config = dict(
    dataset='small renderings of single solids in any pose',
    train_examples=98750,
    translate=0.06,
    arch='vit',
    conv_stem=False,
)
Rows from block 7, named by matrix and row number. Rows with one number belong to one neuron. Each number is 200 + 20 x the weight over its row's rms, rounded and kept within 0 to 999. All counts start at 0. After the name is the row's rms in percent of the matrix's.
# gate: MLP gate (model.blocks.7.mlp.gate.weight, 640x160), inputs 0-79
# fc1: MLP up (model.blocks.7.mlp.fc1.weight, 640x160), inputs 0-79
# fc2: MLP down (model.blocks.7.mlp.fc2.weight, 160x640, transposed), outputs 0-79
gate.574,050,204,171,180,191,207,171,226,223,216,206,207,208,202,183,211,202,196,217,196,220,212,188,191,175,215,190,205,209,233,225,200,180,157,148,182,196,215,184,196,192,169,193,198,196,215,192,235,216,222,174,212,199,179,183,197,208,235,235,193,183,191,235,201,153,204,225,226,199,174,185,196,183,174,219,218,213,209,197,183,206
fc1.574,066,191,193,183,229,196,238,181,217,219,206,225,208,240,213,211,201,192,236,190,191,203,226,236,204,187,221,214,193,219,253,176,180,195,152,187,209,190,225,183,178,207,209,205,174,215,166,205,203,213,180,184,186,200,183,190,226,188,234,191,186,183,184,207,205,234,211,178,200,203,212,210,226,162,180,225,227,170,214,210,209
fc2.574,061,246,152,200,188,204,162,232,203,156,234,195,164,168,228,217,206,215,171,215,229,189,204,218,197,189,207,198,202,212,188,208,212,181,199,178,199,169,214,183,195,155,190,227,227,206,209,182,226,220,185,212,214,180,189,211,178,180,167,197,227,217,213,199,203,189,220,219,196,222,222,219,189,208,189,185,213,192,212,188,168
gate.575,113,198,190,191,218,186,201,204,206,242,192,206,183,210,191,214,189,197,252,192,181,203,199,170,220,171,223,188,181,197,233,214,192,173,211,199,194,199,183,185,189,191,208,190,188,223,193,208,202,185,225,197,208,195,167,217,243,202,248,197,210,212,193,186,197,212,181,215,191,190,196,188,190,200,187,193,187,164,199,201,208
fc1.575,132,201,219,207,225,226,197,214,190,175,202,182,187,203,215,198,222,191,164,206,187,207,188,215,186,236,230,210,225,192,168,185,203,216,213,159,191,201,193,232,211,199,205,198,243,162,210,227,218,225,191,219,206,201,164,184,180,214,156,208,200,180,230,212,165,200,227,193,203,202,216,225,216,199,219,200,219,237,189,224,209
fc2.575,117,198,203,161,228,184,216,187,215,211,181,211,222,196,232,186,163,201,194,222,213,213,201,189,213,188,147,172,211,207,203,219,222,173,189,219,219,192,215,204,202,221,197,182,172,221,171,196,188,197,209,202,209,188,207,191,202,194,224,171,252,214,151,199,212,208,164,240,182,194,160,188,207,182,204,192,195,218,209,238,183
gate.576,227,172,209,213,149,225,202,239,153,219,203,187,190,201,178,193,188,203,197,210,182,209,223,192,217,167,176,179,176,221,197,196,217,198,177,219,194,172,207,213,267,211,195,184,225,197,215,201,186,193,167,202,206,206,234,197,163,179,186,199,213,209,200,191,179,210,215,168,209,212,208,226,181,182,190,247,169,169,224,199,204
fc1.576,249,197,210,245,165,221,158,235,202,209,242,177,216,205,184,174,200,181,212,250,211,203,209,185,200,164,191,169,198,236,209,186,226,193,188,196,198,200,178,198,230,246,191,218,199,199,185,233,214,212,175,171,205,195,203,188,172,174,160,215,196,190,196,196,162,212,220,204,179,182,171,221,206,215,208,225,191,206,211,233,194
fc2.576,236,214,191,172,238,176,202,154,208,202,175,221,190,189,208,221,197,198,184,172,206,183,181,215,183,239,234,247,237,194,184,208,181,207,199,192,196,212,209,222,166,178,214,198,188,190,194,188,210,178,251,206,179,203,165,197,216,222,222,209,164,198,208,208,220,178,193,202,222,196,212,186,204,204,183,182,207,210,181,194,201
gate.577,051,169,180,198,169,236,182,185,178,221,209,157,217,221,225,192,196,173,199,209,186,183,214,175,200,207,195,185,193,216,202,216,192,210,179,186,211,202,188,174,224,230,217,227,223,194,231,216,169,205,156,205,200,175,173,209,188,206,206,233,203,223,200,183,201,184,227,201,214,168,200,203,224,174,216,191,172,174,240,220,184
fc1.577,061,201,191,242,198,193,199,186,182,198,195,175,207,207,183,181,217,188,173,217,194,222,207,203,201,205,226,204,195,215,180,195,191,233,242,194,207,212,188,202,185,204,189,203,207,178,224,158,207,212,224,229,199,195,194,206,196,214,175,174,189,164,196,201,207,206,223,213,189,221,165,215,231,233,193,209,172,219,214,172,190
fc2.577,056,246,196,167,154,241,199,221,229,196,202,166,220,198,202,208,187,239,186,190,199,209,173,205,201,221,171,202,201,188,168,207,207,211,227,227,198,232,205,248,182,207,163,211,181,183,213,195,157,163,226,197,195,200,242,169,160,213,191,207,222,186,204,182,235,225,203,204,214,196,194,230,206,190,205,182,169,200,182,218,195
gate.578,113,197,194,168,179,191,211,188,192,210,171,177,215,200,206,206,154,189,210,184,213,176,193,224,215,220,220,231,189,200,189,216,192,190,154,222,209,203,190,203,179,193,189,177,198,217,207,178,160,188,212,190,170,206,212,205,218,176,139,210,175,187,211,207,194,196,221,196,205,240,201,227,201,216,183,197,178,185,199,180,213
fc1.578,117,188,210,206,145,220,168,218,187,202,195,218,166,196,208,232,213,167,198,187,223,217,207,205,213,181,192,213,188,217,201,233,164,228,222,201,172,174,213,202,193,207,164,207,180,165,215,195,185,210,212,223,238,190,201,203,223,252,225,204,190,214,224,202,186,225,194,219,186,175,173,185,187,198,199,192,208,199,213,205,185
fc2.578,112,179,225,205,242,214,235,220,204,190,201,210,191,221,207,212,202,183,151,201,179,171,210,205,233,210,174,176,183,195,236,170,187,201,177,196,191,203,182,228,220,198,243,173,180,187,181,178,200,201,235,178,212,253,194,212,218,224,209,200,228,191,199,219,200,195,217,223,190,193,200,199,181,196,206,193,172,224,171,212,194
gate.579,056,171,194,209,220,202,203,176,183,207,165,194,206,192,223,174,192,213,196,188,193,243,210,242,192,181,200,227,241,196,189,204,158,216,187,183,216,183,186,195,148,215,183,197,212,188,205,252,175,214,162,214,251,210,201,186,231,216,209,236,216,177,192,207,209,198,186,169,201,197,209,194,206,188,213,205,196,205,231,164,199
fc1.579,058,179,169,208,204,184,165,188,176,209,209,186,206,191,225,199,179,198,197,237,204,208,177,220,196,180,188,191,252,233,210,184,177,195,197,202,194,177,197,208,172,188,204,194,189,215,213,215,179,209,216,198,216,186,176,214,213,227,180,216,212,169,203,243,197,209,195,183,200,179,189,195,203,258,232,189,201,220,190,182,224
fc2.579,060,229,167,185,215,187,231,148,208,216,232,265,232,200,201,224,205,160,187,173,215,198,178,208,169,218,213,184,182,178,192,209,195,233,224,205,184,195,217,205,201,176,202,207,175,186,205,188,201,204,203,167,201,220,210,176,203,161,197,181,212,172,199,215,203,205,216,207,202,199,204,213,194,183,193,193,242,166,201,223,175
gate.580,094,183,205,180,168,204,206,230,176,217,172,181,201,213,180,217,209,199,215,159,163,197,188,222,236,168,205,215,183,198,204,195,166,173,217,195,221,193,214,171,231,190,168,155,184,179,208,202,157,214,231,175,195,208,227,212,200,222,207,207,195,214,191,200,211,198,185,166,206,225,218,206,194,215,219,204,140,209,178,160,196
fc1.580,096,191,212,210,166,194,187,189,205,191,220,178,194,223,196,178,184,206,195,252,205,204,200,223,151,203,241,188,213,217,196,210,171,252,192,189,225,226,202,225,201,216,206,204,189,198,127,208,196,169,176,232,200,189,175,189,192,174,229,202,188,227,232,189,207,206,207,193,234,189,207,220,170,211,204,210,219,209,207,253,203
fc2.580,088,243,218,218,194,215,189,177,208,213,234,178,207,209,177,179,165,216,213,195,171,176,186,203,180,225,228,200,233,169,190,199,205,220,205,195,191,224,216,204,159,199,174,215,209,206,200,175,213,197,218,223,157,182,217,205,198,205,195,191,175,187,209,233,210,195,220,170,229,209,200,222,198,185,198,188,221,209,208,204,221
gate.581,097,166,210,203,186,190,195,241,204,194,166,218,233,196,207,180,214,205,202,186,221,198,211,187,204,210,202,220,232,221,224,232,241,156,201,191,179,196,202,180,189,200,189,192,182,200,207,258,178,201,192,198,224,197,224,202,183,175,235,201,178,216,200,174,205,191,179,196,181,220,194,173,198,202,170,200,217,177,175,197,191
fc1.581,116,224,190,203,191,218,208,176,189,217,244,177,196,202,202,226,195,182,220,194,166,191,167,182,189,193,198,202,162,194,163,171,159,258,223,196,224,175,211,178,191,190,229,204,210,228,187,145,181,192,203,212,162,213,197,200,210,179,183,195,228,203,202,212,194,201,210,207,207,193,205,222,192,215,209,191,221,207,241,183,210
fc2.581,105,181,169,192,213,194,186,151,223,230,177,224,204,226,173,201,190,177,192,226,210,191,215,184,217,199,170,171,184,209,212,212,217,188,188,195,205,196,227,198,214,217,214,190,193,192,215,211,199,193,217,178,233,180,217,238,209,211,248,202,204,200,186,197,199,220,189,230,178,196,205,225,180,153,208,198,213,189,201,170,190
gate.582,095,216,191,198,150,179,199,176,168,231,189,169,204,220,185,215,196,227,248,166,178,203,143,217,177,163,243,216,184,191,231,214,187,196,218,209,232,198,197,202,222,180,200,183,184,196,188,206,179,184,215,187,184,202,177,236,229,194,196,221,190,206,158,161,179,220,195,185,213,207,220,225,223,225,225,221,202,210,200,220,226
fc1.582,085,233,214,173,172,194,192,182,192,189,179,194,197,200,182,209,224,222,216,177,250,196,178,237,177,223,228,215,176,201,201,185,202,196,237,182,171,235,199,213,226,188,196,218,196,189,178,206,212,182,187,170,163,197,183,223,243,189,173,228,176,202,172,182,172,196,197,183,202,193,199,208,203,198,217,219,213,258,178,215,207
fc2.582,089,191,219,162,235,195,207,220,233,181,174,193,194,200,205,164,179,193,179,222,200,240,225,210,191,213,173,185,223,199,226,158,216,191,209,200,180,216,177,226,197,198,237,225,195,209,186,191,202,163,164,188,231,227,200,196,214,187,212,227,176,179,214,187,212,164,184,183,191,182,187,185,173,154,216,191,210,220,183,179,192
gate.583,114,184,233,178,200,232,233,206,192,228,186,197,185,214,220,200,220,192,207,203,170,188,177,145,215,196,208,215,177,204,208,231,209,160,218,193,195,164,182,226,194,196,170,150,195,204,177,210,191,194,197,228,240,187,212,230,166,199,191,193,163,203,196,197,211,185,187,206,188,187,189,210,254,195,198,200,177,214,240,220,202
fc1.583,111,195,191,198,207,201,199,195,215,201,197,181,180,190,191,225,226,210,205,194,218,181,181,179,211,179,218,214,217,184,192,244,174,199,197,206,197,212,230,197,169,197,189,192,170,210,170,204,227,214,202,214,203,198,225,199,212,212,257,210,182,216,196,165,215,196,193,218,184,212,175,208,244,228,223,190,179,211,186,171,188
fc2.583,112,188,177,195,198,225,190,229,211,197,207,162,204,213,177,194,194,173,199,220,187,225,225,212,216,215,216,183,218,248,202,203,190,189,144,165,210,201,186,193,198,154,201,225,237,213,207,214,194,195,193,193,195,239,206,202,190,220,191,187,200,155,213,243,158,190,226,169,188,171,194,191,162,167,170,182,218,227,205,188,221
gate.584,077,198,226,220,211,196,210,204,186,218,191,222,215,196,187,229,185,212,217,169,195,208,232,201,204,210,181,188,171,174,222,188,234,196,201,242,198,188,182,179,192,206,174,201,180,193,235,195,186,236,224,199,196,190,200,212,207,176,215,174,220,220,170,201,207,195,150,178,181,215,216,175,213,189,211,194,178,181,239,216,202
fc1.584,087,241,199,205,202,214,168,205,239,199,223,186,210,193,208,188,192,173,198,260,162,217,179,214,197,216,180,216,208,246,208,231,169,175,188,182,211,226,194,222,184,198,205,199,233,178,179,182,219,196,203,210,200,180,179,193,185,221,182,190,224,187,234,224,174,195,241,199,224,171,179,181,174,217,188,191,232,213,208,193,235
fc2.584,090,209,219,171,234,176,211,196,205,194,170,198,192,230,188,198,164,220,212,161,203,193,203,183,220,234,188,197,228,205,201,206,192,209,204,217,201,183,184,206,202,191,167,183,219,217,222,219,205,204,225,236,201,177,216,260,193,212,163,203,199,204,189,235,183,167,177,206,214,199,222,199,216,179,196,207,173,194,191,224,211
gate.585,142,198,194,199,183,177,216,138,182,241,200,209,213,216,219,193,182,223,195,198,215,228,174,186,177,225,190,219,193,206,162,192,194,224,184,202,196,173,191,186,184,193,199,190,190,199,219,190,160,191,187,183,202,189,212,220,195,183,239,205,211,226,168,208,172,203,193,176,212,206,149,202,214,186,212,204,211,171,206,209,222
fc1.585,158,194,205,207,210,194,187,213,159,201,192,235,199,227,194,195,220,223,211,173,209,219,176,197,209,195,187,221,210,217,204,179,169,209,221,221,225,174,197,198,221,198,201,180,215,221,219,216,211,214,191,175,196,205,197,210,221,224,216,213,180,170,178,171,164,204,201,211,150,176,179,202,253,203,206,217,225,231,234,173,206
fc2.585,163,186,179,203,206,175,187,201,173,208,192,203,190,234,212,164,202,176,221,193,210,209,185,212,196,185,192,212,218,177,204,212,206,157,168,215,222,218,198,186,189,198,193,171,215,160,202,191,183,210,200,244,226,210,177,195,198,158,185,202,178,206,193,212,227,181,200,216,216,207,240,218,187,169,182,199,233,175,205,210,197
gate.586,143,239,189,168,212,209,224,176,210,212,196,222,190,180,197,198,202,241,222,148,216,207,194,222,168,236,189,209,198,140,175,194,209,190,226,202,215,215,211,183,193,196,191,198,214,206,248,178,198,214,228,196,173,174,221,211,215,196,193,167,188,229,191,219,208,204,203,188,218,234,221,168,219,191,212,162,212,194,205,180,187
fc1.586,165,173,217,244,160,228,171,210,197,198,234,186,227,213,155,166,202,170,199,253,232,185,191,186,175,209,187,176,209,214,169,202,228,217,175,207,176,203,197,223,230,225,191,212,186,188,191,199,214,179,177,201,172,204,224,210,167,176,188,217,178,187,203,215,186,176,215,193,189,173,194,218,212,189,211,229,196,203,208,212,194
fc2.586,155,211,206,182,212,219,215,196,193,205,192,144,166,195,216,204,215,232,222,181,190,170,178,195,201,178,207,192,187,177,207,212,207,180,210,168,227,206,198,187,170,181,191,183,220,238,224,180,202,198,174,219,178,175,213,227,219,170,194,150,219,231,181,198,212,215,191,181,237,210,214,194,208,199,208,195,219,186,228,207,212